python train.py --arch="ecapa_tdnn" --noise_aug=0.002 --n_mels=40 --hop_length=160 --input="log_mel" --optimizer="adamw" --final_lr_fraction=0.01 --warmup_steps=490
Rows from block 2, named by matrix and row number. Each number is 200 + 40 x the weight over its row's rms, rounded and kept within 0 to 999. All counts start at 0. After the name is the row's rms in percent of the matrix's.
# c30: last pointwise conv (model.blocks.2.c3.0.weight, 320x320x1, standardized in use), inputs 107-213
c30.107,091,199,245,177,227,200,132,152,208,217,236,213,170,182,135,239,167,264,188,204,208,166,200,182,262,208,208,213,206,260,242,214,245,197,237,205,199,178,212,197,208,219,219,151,196,162,186,191,215,188,122,190,194,216,180,177,180,163,149,119,151,217,215,172,201,227,143,209,231,220,148,151,293,307,158,208,199,215,154,200,201,149,150,124,101,226,190,148,173,203,149,195,208,184,145,188,142,236,169,181,196,159,202,230,199,185,188,198
c30.108,103,192,199,191,177,264,211,225,251,188,211,272,188,198,200,223,184,181,252,219,207,168,196,162,150,196,204,184,176,161,199,247,101,184,245,241,253,290,196,200,296,272,192,147,222,269,242,288,254,270,287,216,256,206,154,304,246,239,145,219,275,145,228,179,115,199,152,199,259,263,202,216,201,190,204,201,200,188,284,145,128,202,250,237,233,187,210,202,177,194,165,227,188,226,220,159,237,237,239,182,270,231,158,243,155,191,233,205
c30.109,103,207,240,213,186,116,170,186,208,191,171,165,189,135,245,197,233,199,206,168,209,178,188,172,219,206,123,214,98,191,167,175,179,178,177,200,103,163,268,221,190,203,180,199,111,197,184,182,110,208,232,170,104,148,237,210,176,208,240,171,178,191,156,234,136,190,170,229,193,218,189,137,206,212,233,242,233,143,167,263,177,242,248,197,215,124,254,203,117,161,213,128,95,205,220,214,143,203,255,181,223,173,233,206,251,128,195,206
c30.110,097,167,254,214,264,217,145,220,345,183,219,229,203,149,216,135,238,277,257,233,204,292,152,232,292,142,257,256,204,294,224,142,215,192,95,218,269,187,292,223,205,197,241,183,214,258,153,243,244,236,244,191,171,208,203,243,238,208,175,181,168,211,241,168,194,198,245,215,178,208,181,211,234,259,200,117,193,258,157,217,226,196,208,203,212,206,216,136,209,208,189,215,205,232,190,144,102,248,190,175,136,171,218,130,201,142,217,130
c30.111,104,202,205,192,172,199,135,201,233,191,176,188,181,191,206,187,105,289,184,182,207,173,211,258,163,140,200,218,170,199,153,119,204,212,138,198,212,187,199,176,199,121,233,175,181,222,175,257,259,141,180,195,227,259,180,161,224,194,272,201,210,201,228,200,138,224,249,227,189,115,226,297,250,225,226,221,226,180,139,167,169,200,179,268,181,243,131,196,171,137,220,144,258,194,220,212,276,135,246,236,213,212,273,176,263,164,255,201
c30.112,103,182,229,116,196,213,155,202,214,174,219,158,203,187,186,247,164,208,220,194,151,178,165,229,279,165,205,246,168,234,256,171,168,208,203,196,196,177,206,172,231,165,197,251,182,198,262,220,201,204,183,230,216,254,234,192,204,190,242,225,180,225,180,209,104,232,170,212,206,116,115,165,214,217,286,231,219,211,222,181,181,193,201,235,181,227,198,152,145,163,207,185,178,150,238,150,199,234,286,222,192,156,186,215,214,221,276,275
c30.113,096,188,195,214,222,196,213,189,201,196,201,220,209,180,209,141,212,189,114,110,234,200,163,179,265,207,200,211,161,252,149,211,256,193,194,217,211,218,289,257,225,239,232,188,196,236,229,162,200,208,253,226,221,274,192,199,225,218,153,162,257,181,219,169,269,158,182,185,218,201,157,233,178,209,145,169,196,230,262,214,297,228,174,200,177,274,243,149,202,166,133,253,267,256,208,189,180,176,175,169,199,190,229,200,158,201,241,168
c30.114,100,197,201,155,197,230,199,173,161,232,174,196,161,197,173,209,209,119,234,201,242,160,171,68,197,182,210,167,163,223,148,200,201,209,220,194,216,246,282,235,200,252,291,173,297,163,198,147,206,179,267,194,201,257,103,264,237,230,152,197,300,126,262,201,233,186,230,127,230,169,217,186,201,220,204,134,199,231,251,200,256,174,192,208,164,219,224,305,247,234,158,221,214,258,191,250,207,199,181,166,211,194,209,166,200,226,244,202
c30.115,098,183,249,125,221,195,174,208,257,168,219,145,210,188,156,232,193,208,217,214,176,183,167,232,275,198,184,236,125,269,227,164,130,182,197,228,191,172,218,177,213,206,214,261,194,192,266,219,199,199,197,222,200,220,227,204,209,198,202,211,194,238,186,232,113,252,167,171,249,144,122,195,229,237,238,246,193,193,199,217,192,196,202,256,162,203,174,149,151,196,185,197,191,216,205,167,173,249,212,220,193,138,165,243,194,189,293,221
c30.116,101,153,173,191,191,201,235,225,231,197,186,235,270,141,217,197,176,201,233,204,232,199,144,177,169,196,189,200,230,211,140,188,122,94,183,226,260,251,202,227,231,201,188,186,203,286,179,222,226,176,211,207,225,206,227,171,189,232,203,210,173,235,209,202,200,128,114,147,195,207,174,173,186,206,183,171,125,201,105,174,177,165,250,175,210,200,254,199,210,287,205,250,216,228,178,197,168,170,134,171,216,199,146,219,140,196,163,170
c30.117,098,214,185,228,195,222,198,85,172,167,183,217,188,180,241,210,183,293,210,188,210,193,295,278,88,233,239,212,236,149,165,168,256,183,182,232,233,208,165,212,213,212,155,168,113,250,206,278,284,193,267,200,140,183,169,201,221,160,157,196,148,171,211,159,232,194,204,226,109,253,234,228,190,207,247,295,224,165,213,199,184,227,195,200,251,208,214,167,226,114,173,201,271,150,180,190,171,209,204,164,156,280,262,168,217,169,205,171
c30.118,097,162,199,130,201,145,205,208,158,209,244,156,185,163,138,190,248,238,199,201,211,198,151,193,307,204,157,200,152,216,195,172,184,145,170,250,164,215,149,284,161,207,232,238,154,152,212,81,199,251,250,250,109,169,216,218,125,212,222,203,168,212,122,221,179,205,212,133,230,269,200,148,161,152,319,239,171,203,262,262,294,190,276,207,181,173,183,229,206,219,221,167,221,266,228,275,133,296,176,216,189,211,153,210,172,169,192,193
c30.119,101,251,219,252,195,185,323,238,165,241,236,207,158,215,238,151,140,186,180,133,152,210,204,111,258,193,225,216,216,232,136,280,128,256,231,261,232,221,185,281,275,140,218,162,213,318,277,221,205,51,206,248,232,210,216,210,178,206,226,185,202,223,245,222,217,173,238,210,184,211,171,200,174,143,187,194,136,235,200,254,221,178,184,213,180,188,263,245,161,178,134,221,188,176,253,261,226,173,199,198,202,242,186,278,206,151,135,171
c30.120,101,213,204,229,184,201,197,160,201,185,239,189,173,201,149,207,201,189,226,203,268,223,286,145,232,197,177,211,197,233,170,308,206,213,257,248,129,243,199,224,225,201,201,184,225,168,256,159,156,241,162,223,238,237,209,221,208,201,194,193,183,209,201,202,137,193,146,131,208,226,192,188,183,190,230,53,152,248,226,195,226,110,203,185,144,198,239,239,208,277,224,271,183,210,153,211,187,238,117,201,223,190,200,196,113,212,142,178
c30.121,101,167,180,188,164,369,154,244,188,226,204,197,200,156,217,278,195,156,219,257,167,200,223,151,204,234,87,222,153,164,188,173,196,258,148,194,174,164,203,138,234,185,211,229,250,200,215,227,172,164,183,215,248,280,200,198,161,145,199,203,133,197,243,210,61,216,258,214,208,179,194,184,209,180,270,196,223,161,213,186,144,117,289,178,199,233,183,250,159,229,196,276,201,203,250,182,246,205,256,212,220,203,208,254,205,211,202,229
c30.122,100,217,174,327,206,200,176,234,220,195,209,155,213,213,202,316,295,165,198,216,297,195,195,136,170,184,142,213,250,199,178,259,169,172,198,191,158,228,227,215,202,226,194,255,216,181,134,79,183,266,189,168,141,222,248,186,139,191,245,227,194,212,159,216,162,162,235,196,211,115,235,218,230,202,177,139,228,175,99,229,224,167,210,189,208,138,196,232,134,212,265,123,181,144,207,134,212,194,192,196,233,199,160,144,220,205,211,186
c30.123,099,223,200,200,148,199,184,212,215,201,188,167,173,186,236,237,200,270,216,244,205,197,321,206,188,228,196,232,108,187,146,153,152,190,145,184,230,178,205,247,198,188,228,243,175,251,195,188,286,221,239,216,202,238,248,198,214,134,198,181,190,156,200,191,170,196,208,293,143,204,206,234,225,223,221,208,210,177,198,190,196,220,239,204,139,190,236,153,175,125,124,94,208,123,252,203,236,170,187,203,261,197,285,178,348,177,192,200
c30.124,101,201,163,147,149,208,209,261,189,195,176,214,340,201,215,213,202,142,208,179,153,234,153,114,175,208,163,206,191,186,218,217,149,207,227,174,226,220,230,189,186,218,189,296,211,128,112,168,220,212,254,200,174,222,237,178,172,195,154,187,135,225,115,286,165,198,174,216,167,189,213,192,165,205,161,212,218,166,105,204,161,266,314,182,152,147,198,173,186,258,188,203,129,217,187,179,145,130,192,146,192,170,212,163,200,142,231,176
c30.125,098,218,168,164,159,260,170,190,199,131,218,236,189,171,200,259,148,210,255,199,189,184,224,199,191,178,160,225,179,207,178,193,207,208,172,262,274,143,222,248,248,110,199,251,152,271,212,209,279,218,186,267,239,234,232,229,236,188,170,139,195,227,284,155,152,196,180,224,202,203,138,236,216,228,191,217,244,173,198,202,197,156,201,198,176,223,206,174,172,167,113,171,225,210,179,153,248,209,187,204,198,164,217,208,246,166,199,306
c30.126,103,208,207,158,189,209,145,138,193,92,144,202,213,151,226,202,199,245,200,228,239,282,302,210,185,242,233,143,144,197,177,119,225,196,223,187,228,151,281,309,197,207,204,267,137,203,183,255,256,217,215,239,227,243,191,213,197,208,189,200,76,127,200,193,170,129,139,214,168,180,213,227,195,211,209,218,205,194,137,252,126,202,257,137,92,248,236,135,156,162,131,200,193,197,175,249,190,99,167,143,189,200,251,180,302,186,206,197
c30.127,100,228,199,211,202,168,127,173,269,204,164,158,203,246,230,209,185,251,202,228,200,138,272,234,151,165,179,182,153,206,178,190,211,230,173,108,192,162,179,151,168,207,156,200,98,171,141,223,259,154,154,183,202,197,207,192,227,194,222,174,222,194,196,179,278,223,265,262,176,194,257,271,244,242,203,294,218,210,211,188,165,258,149,231,218,220,195,183,148,132,215,161,269,185,238,239,235,160,192,193,212,216,269,180,336,182,196,226
c30.128,105,179,215,204,181,214,198,118,181,87,264,189,170,89,154,224,196,194,254,199,201,219,192,162,197,207,164,224,161,203,200,205,141,162,229,228,261,271,208,297,253,257,186,248,214,272,247,239,211,277,207,203,256,227,201,187,258,187,202,161,317,200,174,243,47,195,165,161,253,227,135,130,202,209,217,172,185,198,208,229,204,170,239,288,142,190,248,221,124,237,222,196,160,196,170,206,208,242,186,180,212,231,203,212,121,143,207,154
c30.129,094,215,219,219,190,287,177,195,198,196,176,248,219,168,234,200,205,189,200,266,215,246,216,130,195,207,196,149,208,235,116,200,188,238,212,200,242,217,191,217,223,200,196,258,282,241,177,231,246,224,198,193,247,236,111,219,206,203,160,158,202,126,236,205,210,157,246,205,222,197,207,190,196,162,205,169,159,191,212,187,197,103,158,190,199,204,153,204,193,235,138,255,198,240,199,237,250,163,200,178,287,204,163,232,213,230,193,228
c30.130,103,199,242,185,179,183,227,243,167,157,307,229,193,151,194,200,207,141,219,172,147,189,199,171,187,207,233,201,193,154,162,230,198,198,228,205,192,202,232,249,269,182,204,257,109,159,245,182,278,153,248,186,143,209,210,187,182,270,219,203,222,208,140,211,198,164,174,191,160,254,99,245,167,139,199,236,284,155,235,203,229,190,265,194,228,185,260,206,192,200,204,152,144,204,182,172,196,169,195,195,177,124,217,183,250,175,194,232
c30.131,103,222,222,218,205,204,128,201,214,216,183,226,175,162,163,206,167,158,213,106,171,172,147,198,135,148,182,211,189,144,61,168,216,150,210,236,336,172,337,234,216,252,213,197,209,374,187,282,248,270,269,221,279,253,172,246,252,229,111,190,254,191,244,176,142,197,166,198,231,278,230,284,197,232,216,53,185,328,229,199,179,233,291,306,206,220,197,141,169,197,153,227,193,170,226,173,257,219,195,179,203,221,191,189,190,191,234,198
c30.132,099,204,206,259,266,192,218,170,224,163,265,197,229,217,258,190,242,115,203,135,248,204,235,131,157,194,199,171,238,151,229,264,206,200,268,192,165,207,276,226,298,224,135,221,187,162,184,183,186,219,166,229,184,115,254,166,221,271,204,113,225,201,222,203,143,123,210,204,131,191,191,252,220,214,138,306,193,220,202,245,159,185,182,202,243,188,271,163,185,197,192,211,191,255,199,110,180,224,190,154,154,167,191,201,181,187,206,287
c30.133,104,174,199,149,154,252,160,196,198,155,198,210,208,190,133,207,96,182,219,169,92,187,152,153,201,156,168,232,177,189,175,177,131,261,170,183,213,209,219,201,242,148,219,239,196,164,206,202,189,151,191,253,205,206,218,273,267,224,255,178,231,217,168,256,201,207,185,238,198,175,194,226,225,215,206,207,276,170,229,192,127,201,272,208,189,202,263,190,154,169,194,192,192,148,200,188,201,193,216,289,180,163,164,201,248,199,299,196
c30.134,104,192,198,186,174,200,197,220,207,214,214,146,221,175,211,263,128,214,187,149,190,128,231,208,165,207,122,208,127,165,182,181,209,222,199,220,199,171,189,175,232,204,272,270,146,207,227,213,210,201,212,244,191,255,231,200,233,207,242,218,222,204,144,188,140,228,228,255,195,209,176,206,175,213,248,131,263,128,211,189,157,162,297,234,252,184,204,234,198,188,234,156,147,183,202,227,272,128,220,228,226,183,180,200,236,176,199,224
c30.135,096,192,225,157,160,183,189,192,115,199,216,168,163,114,201,211,175,169,244,144,159,164,159,184,201,215,228,200,216,200,206,219,173,240,184,201,203,166,200,227,168,217,248,257,172,173,263,86,217,161,210,198,102,183,196,219,202,216,252,213,171,202,110,245,289,199,181,185,151,223,228,206,186,225,218,144,270,166,242,232,221,215,303,169,200,192,213,204,184,168,203,104,198,190,172,207,163,170,201,211,126,198,207,167,214,222,264,212
c30.136,094,194,258,193,227,152,121,136,268,180,163,197,229,230,206,170,214,311,206,222,213,224,176,235,274,210,228,220,178,306,221,164,242,211,135,181,208,178,160,179,182,154,195,222,210,150,168,175,174,201,201,243,192,226,196,126,185,187,174,106,176,212,235,151,204,242,201,161,210,177,194,187,239,259,170,191,168,205,146,238,168,229,200,199,175,195,191,149,183,207,149,212,189,205,213,202,192,200,146,193,183,190,194,199,155,100,171,165
c30.137,097,220,214,222,186,154,215,245,260,176,209,213,193,242,188,246,198,247,163,200,214,153,191,131,190,178,125,207,134,189,198,182,158,215,198,230,190,238,171,190,226,163,192,249,171,188,244,274,233,191,223,220,247,198,277,294,234,179,219,223,200,238,232,240,190,207,181,155,205,210,184,145,203,184,126,165,182,184,205,162,87,138,206,202,167,119,247,222,170,200,182,243,132,214,236,174,197,220,189,204,293,212,125,175,206,207,182,197
c30.138,099,216,201,231,175,212,266,194,187,206,192,237,199,206,249,200,206,182,213,245,245,155,295,184,189,143,286,174,234,183,214,224,233,164,234,173,236,242,197,269,226,133,140,164,185,230,146,203,294,208,196,173,195,139,264,107,192,242,220,155,235,230,289,201,162,142,195,264,192,187,236,276,211,207,182,247,162,173,185,196,195,112,194,145,152,202,238,173,137,200,201,187,217,177,153,175,205,223,141,188,186,178,240,157,264,173,180,201
c30.139,099,265,226,271,117,202,201,209,221,199,211,193,208,198,188,244,161,185,214,212,179,219,255,162,188,143,171,222,232,204,168,212,117,242,213,204,220,252,165,230,184,169,203,198,227,291,270,216,230,185,154,211,314,192,214,213,227,154,201,209,253,207,257,231,226,180,206,156,214,166,169,188,208,187,209,150,175,281,221,180,190,195,165,234,105,219,219,218,153,209,161,201,197,196,254,188,250,194,192,174,230,226,153,206,149,194,128,193
c30.140,095,224,189,197,193,192,188,207,246,202,198,150,223,167,230,230,152,203,214,225,134,168,170,206,178,203,97,277,203,189,120,207,169,198,160,230,251,185,226,257,158,174,260,240,196,197,204,178,231,213,249,213,228,214,230,214,255,186,209,198,200,223,204,216,164,207,173,201,243,241,148,207,203,200,179,159,268,295,240,176,185,184,264,192,207,188,186,156,200,196,151,218,189,197,187,169,236,193,168,208,234,173,222,199,301,221,197,209
c30.141,105,248,166,182,207,94,199,199,245,234,114,187,238,220,208,205,173,247,182,192,194,152,189,275,220,204,116,193,176,215,162,181,195,207,221,158,164,153,177,105,124,225,150,163,88,194,190,127,212,127,188,109,202,212,152,184,143,222,240,202,222,172,167,199,283,221,237,206,193,89,203,199,235,230,178,192,223,210,194,203,153,230,126,220,165,247,168,158,187,161,190,194,272,199,231,222,207,177,206,198,221,103,226,201,212,194,201,200
c30.142,104,162,200,209,86,193,237,197,200,148,211,195,125,162,184,201,148,186,239,215,203,219,306,181,211,249,224,213,130,200,195,208,185,176,126,238,201,269,127,289,255,134,179,208,204,237,202,234,184,117,194,217,202,193,300,168,177,154,233,200,197,252,193,239,137,197,194,199,153,197,184,181,197,194,142,222,213,189,136,196,201,201,222,250,184,158,292,160,158,172,205,186,165,243,202,195,185,154,143,196,150,211,247,215,234,175,138,205
c30.143,106,220,198,185,166,137,185,191,192,211,194,176,221,280,211,147,185,246,117,175,213,136,221,235,201,205,162,211,227,207,193,177,196,245,165,203,171,213,213,169,202,219,224,199,122,192,225,214,199,166,161,206,254,205,197,191,275,140,238,192,226,193,183,250,224,254,273,234,194,12,243,168,216,197,225,201,198,234,136,194,191,254,204,218,199,232,198,181,65,202,226,239,255,203,219,222,274,182,219,235,251,220,212,207,126,125,196,200
c30.144,103,165,220,188,198,250,180,130,205,211,206,176,184,150,168,200,185,202,223,211,118,169,242,173,130,174,200,212,188,176,287,151,111,175,243,154,194,122,205,128,191,202,142,147,243,190,186,250,184,202,219,218,217,123,76,175,229,194,157,187,215,121,209,154,67,161,168,213,127,317,218,265,213,217,246,168,209,256,223,154,169,270,252,260,228,180,195,173,202,202,127,157,128,170,184,126,228,257,215,175,43,242,197,204,181,186,216,238
c30.145,104,161,200,126,180,204,143,179,236,133,226,166,162,193,177,252,152,211,213,207,183,181,200,199,222,191,177,204,132,206,243,163,192,200,188,310,216,165,227,205,257,186,227,234,143,200,292,211,232,210,210,246,220,243,236,209,225,175,203,160,193,234,214,169,101,201,157,190,223,213,118,231,199,199,211,197,252,200,232,183,151,184,249,231,176,213,201,211,180,189,174,181,207,202,234,171,244,203,197,205,209,181,201,239,212,131,266,287
c30.146,098,206,202,230,251,239,226,202,166,245,195,189,215,187,264,260,231,160,225,238,285,209,259,174,214,244,192,202,181,256,159,248,240,230,184,205,206,214,152,200,146,136,116,215,241,225,204,201,226,220,172,166,163,197,190,201,195,223,170,177,205,200,264,203,295,176,223,245,201,204,224,243,168,178,202,132,215,178,238,207,275,102,191,204,120,227,191,246,213,206,197,199,270,242,207,210,275,189,245,157,200,166,205,189,248,182,177,237
c30.147,098,178,212,187,196,188,152,198,240,185,201,152,157,195,183,151,178,197,206,116,182,164,219,204,172,290,220,229,156,146,223,176,165,242,197,162,162,160,174,186,137,197,188,203,148,203,186,58,216,201,181,194,139,123,203,196,191,167,194,172,213,170,241,182,229,199,205,204,212,215,198,218,226,218,189,175,246,240,225,166,246,280,170,248,197,201,265,268,250,183,204,162,172,194,227,238,258,186,136,225,262,216,282,165,214,202,178,238
c30.148,103,256,179,253,222,174,247,208,235,207,231,178,211,264,211,218,218,209,162,185,267,205,173,261,136,180,185,129,206,195,250,212,181,147,259,176,142,230,236,228,202,235,257,201,175,212,227,200,245,257,222,240,192,209,200,211,200,270,220,263,229,185,140,239,114,202,199,195,173,199,254,208,122,156,200,270,213,122,206,209,223,263,253,270,202,70,203,249,229,207,270,115,129,177,192,203,246,212,232,166,214,215,210,187,128,188,232,178
c30.149,098,221,194,140,126,234,150,158,190,190,118,211,216,120,176,168,174,193,158,204,209,234,202,269,188,262,222,165,122,216,230,82,372,178,193,193,193,173,224,121,202,216,199,159,201,250,181,252,138,198,186,211,209,232,197,249,198,150,202,219,182,183,127,178,233,234,149,200,132,215,216,213,178,177,156,151,145,153,177,218,115,228,237,241,100,243,190,156,160,191,111,204,215,179,218,252,112,196,203,178,182,258,190,181,171,189,238,127
c30.150,101,203,194,224,222,178,256,166,190,211,202,147,142,162,257,219,192,118,192,146,113,231,209,63,204,266,202,236,123,184,147,243,107,187,171,125,188,139,183,212,131,217,200,236,227,149,163,159,222,299,228,175,147,149,225,149,203,191,194,180,213,215,169,221,194,196,197,211,145,200,172,180,212,237,205,217,190,189,223,276,281,240,284,170,206,139,261,214,215,170,122,102,110,201,207,217,181,208,169,210,163,172,263,165,257,165,195,210
c30.151,094,204,258,187,208,216,231,203,228,243,156,199,204,210,159,172,200,242,179,204,204,196,167,200,228,186,218,201,203,233,252,177,211,191,188,210,197,171,233,172,198,121,196,142,218,151,199,103,226,143,194,211,203,195,232,191,195,187,200,162,222,225,195,228,127,206,223,197,248,156,152,208,266,270,133,200,148,196,180,203,186,129,180,184,149,189,200,186,132,206,187,171,180,173,191,162,171,225,113,203,176,174,186,219,169,179,212,160
c30.152,096,181,221,224,202,226,235,207,207,181,189,195,194,138,194,136,179,185,204,162,323,227,269,167,192,181,225,195,163,244,182,205,235,209,189,219,216,239,205,282,205,184,217,151,203,272,213,173,200,199,199,278,160,181,253,165,222,204,222,203,206,208,176,206,205,147,191,178,195,237,150,194,184,173,189,103,170,188,187,234,227,175,222,218,200,163,243,183,150,166,216,123,153,150,201,253,216,205,197,192,164,190,250,219,203,181,130,82
c30.153,100,240,208,259,213,211,153,192,205,189,188,205,161,236,168,304,210,143,178,185,199,186,205,142,94,230,163,213,205,92,206,178,109,222,204,215,189,209,199,181,201,253,206,218,180,187,273,228,224,264,251,219,231,228,154,285,226,147,145,184,199,183,173,164,175,199,178,114,274,241,237,114,224,204,109,176,206,198,240,231,123,217,239,194,188,105,126,256,196,206,152,207,96,174,193,216,201,170,151,197,370,281,81,208,144,187,217,215
c30.154,101,178,181,137,138,196,117,156,216,120,199,184,173,166,201,234,148,200,210,208,147,191,209,204,199,209,126,234,194,211,199,190,221,224,173,225,200,145,228,205,217,146,231,234,164,191,230,196,214,175,187,217,214,234,212,177,217,153,204,143,144,218,180,208,152,197,186,210,161,186,116,229,197,202,197,181,260,205,199,182,119,185,284,183,173,201,215,190,181,196,168,166,211,190,216,182,201,187,193,193,165,138,204,210,256,166,230,244
c30.155,099,211,227,225,115,237,264,224,196,154,165,198,216,198,276,174,164,180,209,219,207,310,215,228,178,194,206,213,245,207,192,212,216,181,190,249,214,262,158,241,288,191,183,215,283,245,199,233,135,141,206,293,237,207,232,199,200,199,204,226,169,230,288,204,190,167,219,99,191,218,205,202,141,140,139,199,200,248,177,263,208,170,208,184,175,150,217,211,191,164,166,199,177,204,238,238,203,155,143,226,264,266,168,202,160,159,139,193
c30.156,102,200,214,200,225,201,228,201,252,245,162,129,146,238,197,155,224,202,213,208,254,166,203,196,183,206,162,209,198,200,187,185,98,108,221,189,164,279,182,214,201,205,245,208,236,172,119,189,250,184,247,315,193,196,230,210,297,235,229,211,281,202,257,193,133,206,232,217,203,216,201,192,217,226,212,217,128,216,164,175,165,135,202,216,263,123,237,213,259,227,236,167,192,211,203,175,176,222,199,199,213,318,180,201,213,238,174,208
c30.157,102,200,190,118,130,199,148,155,202,174,211,166,169,160,206,261,166,201,299,285,169,209,233,194,228,258,121,219,195,225,196,164,200,177,162,254,201,165,232,207,206,191,196,220,189,183,220,179,212,141,229,219,200,262,256,210,173,111,202,164,158,218,179,186,102,179,162,198,212,239,126,178,207,174,202,195,200,152,206,152,190,198,302,226,163,191,247,231,201,261,139,159,195,291,203,190,212,212,180,193,207,145,203,202,228,135,197,262
c30.158,097,191,263,175,231,172,164,158,328,177,183,187,196,202,119,177,174,287,155,166,232,190,113,250,237,164,237,203,153,256,281,109,170,143,200,200,202,171,236,189,165,170,214,175,155,191,198,165,226,191,162,245,180,199,213,195,185,200,189,152,214,225,193,201,178,250,201,195,262,177,175,232,273,333,168,196,216,147,177,218,183,208,181,227,141,200,192,195,182,206,166,135,176,136,214,218,250,242,105,212,228,147,215,219,199,138,220,180
c30.159,098,229,185,265,204,161,262,220,227,207,203,144,173,200,203,181,220,188,219,196,262,214,201,210,216,202,222,199,196,222,189,255,208,74,206,260,223,252,207,253,223,185,144,189,167,284,259,200,244,164,233,209,105,224,262,198,181,224,202,150,207,207,205,184,200,157,174,188,192,214,176,205,212,194,97,140,137,136,118,210,202,123,147,255,189,162,235,197,129,199,234,130,199,207,180,170,256,226,167,190,189,202,197,209,175,164,201,152
c30.160,098,187,193,202,124,232,202,218,194,185,239,184,204,150,235,216,182,146,280,220,211,270,213,161,196,189,186,186,215,218,151,229,156,204,204,234,192,251,219,266,184,180,202,213,255,236,218,274,190,200,218,208,214,199,200,245,201,186,182,197,119,237,277,206,192,200,85,153,214,295,203,177,200,165,221,177,184,172,170,179,167,159,257,153,197,189,187,197,247,296,198,188,201,232,177,200,156,183,256,137,247,219,92,235,200,208,199,199
c30.161,088,190,201,202,244,120,168,180,201,149,216,132,228,224,187,214,249,194,253,201,169,282,194,150,219,229,113,196,205,155,174,162,171,127,192,227,207,193,206,234,71,209,178,278,215,213,178,142,202,282,211,193,150,158,203,212,203,199,199,178,256,222,171,220,178,134,202,177,230,205,141,113,166,204,186,232,145,172,256,189,289,172,167,161,114,208,182,198,216,209,175,113,203,201,140,200,168,202,206,181,189,170,208,139,225,205,214,194
c30.162,102,218,209,175,222,148,177,132,199,177,146,192,176,173,154,243,229,221,251,206,182,197,200,215,122,215,141,179,170,163,206,181,140,158,224,99,200,203,153,173,179,283,174,220,152,154,136,213,217,201,189,202,217,190,248,191,208,215,178,175,206,206,181,162,195,148,171,190,82,268,193,181,193,192,238,205,220,160,206,202,100,243,242,187,228,204,239,189,194,170,199,123,214,170,203,213,136,193,205,81,200,286,211,130,196,166,158,182
c30.163,101,299,223,257,240,200,198,208,229,262,158,205,189,240,212,202,231,192,192,214,199,245,239,194,234,218,244,179,268,271,208,214,184,203,227,167,161,200,126,137,143,223,144,166,184,149,238,211,225,105,179,140,213,181,211,200,186,184,203,220,213,233,219,205,287,174,213,211,205,180,203,190,212,184,183,236,210,219,215,179,220,205,99,165,163,231,157,158,151,177,181,200,210,150,211,258,231,187,219,174,248,151,213,174,119,168,156,192
c30.164,099,169,222,163,152,145,172,206,210,189,222,193,192,202,130,229,160,173,237,164,135,184,152,190,204,181,198,247,131,172,227,202,141,157,188,214,215,205,210,199,229,182,209,221,182,204,234,193,199,210,210,219,230,241,261,213,223,184,219,198,189,273,162,236,159,207,135,168,200,186,109,167,216,220,146,211,210,226,219,210,201,144,198,134,182,194,212,146,199,152,188,220,175,175,177,115,150,195,214,221,138,153,134,237,200,255,264,222
c30.165,102,192,173,211,220,240,179,225,216,208,137,156,265,278,233,229,264,167,205,196,201,226,168,198,172,155,181,174,182,119,153,221,142,182,189,189,211,200,204,146,225,230,205,276,236,125,197,219,192,254,239,208,190,152,211,172,158,175,154,164,180,237,201,197,133,211,186,156,207,226,137,210,202,205,165,240,189,220,255,195,119,189,176,158,201,125,146,162,214,142,144,168,148,65,242,109,141,224,204,205,188,173,176,298,140,154,179,243
c30.166,098,132,132,144,212,167,178,240,247,189,202,197,291,205,176,205,212,204,232,176,177,194,151,161,168,177,179,200,74,170,143,207,108,175,221,169,271,207,251,213,190,244,195,228,215,202,172,242,248,260,315,188,203,267,227,242,240,200,208,216,243,207,77,255,117,164,172,177,198,217,192,200,178,202,150,117,196,199,214,189,204,279,258,216,197,158,241,203,207,228,195,162,119,170,170,211,170,190,180,208,165,179,111,147,195,213,319,168
c30.167,102,177,213,225,199,209,185,199,226,173,199,181,181,243,176,253,197,169,219,199,205,121,167,197,138,190,233,191,174,176,198,246,100,183,236,185,211,238,192,174,210,238,230,113,200,196,269,293,249,230,237,211,283,218,172,276,261,207,169,227,204,182,162,172,181,210,165,131,224,210,241,199,181,222,137,203,205,270,221,211,217,220,237,229,213,161,196,205,186,132,188,239,136,109,226,270,199,173,185,186,252,227,214,204,187,203,237,159
c30.168,104,262,236,204,185,253,227,182,161,223,193,225,172,197,195,225,174,194,193,174,163,184,254,200,213,208,118,194,163,207,184,220,186,208,201,224,279,219,135,233,260,136,190,111,171,246,286,257,222,189,199,216,260,241,205,236,231,194,234,261,203,183,208,217,196,199,198,188,177,189,221,197,200,188,212,177,142,212,140,238,212,223,279,211,178,188,177,194,223,208,199,226,83,169,210,211,254,165,206,214,203,267,182,220,199,178,190,154
c30.169,102,219,206,305,204,203,194,155,142,193,216,222,150,209,186,331,260,187,167,242,274,192,151,270,146,183,226,222,230,200,199,251,188,263,213,167,177,237,234,212,199,256,271,225,253,184,134,152,123,255,155,125,205,206,199,204,187,201,242,218,193,203,207,190,154,196,202,216,184,144,235,200,212,191,140,194,236,175,104,253,189,188,179,145,179,135,209,197,175,180,251,114,184,151,185,134,192,188,110,176,219,200,215,176,190,202,185,238
c30.170,102,183,189,150,131,219,196,206,261,184,210,169,167,213,189,195,171,183,290,204,167,149,189,272,220,182,176,226,183,204,238,170,197,209,195,215,221,120,236,179,283,195,173,198,170,207,222,208,220,151,213,277,217,214,194,187,180,202,180,196,203,215,215,156,195,174,155,162,128,214,94,224,206,207,193,212,171,230,235,169,155,188,211,239,207,186,201,152,231,154,203,197,221,238,252,121,214,293,214,200,80,140,205,250,190,200,278,255
c30.171,101,214,193,178,131,204,205,213,206,246,201,200,231,190,274,236,169,150,303,161,181,186,236,193,217,169,141,273,209,201,204,294,183,220,198,171,254,206,182,213,278,216,195,252,152,202,191,239,232,183,218,233,184,238,222,199,231,208,198,237,212,208,174,200,165,212,207,229,152,140,110,223,208,229,154,221,209,226,234,203,138,146,206,181,223,146,186,118,192,139,220,209,122,196,204,130,200,182,224,201,128,136,174,204,244,241,223,230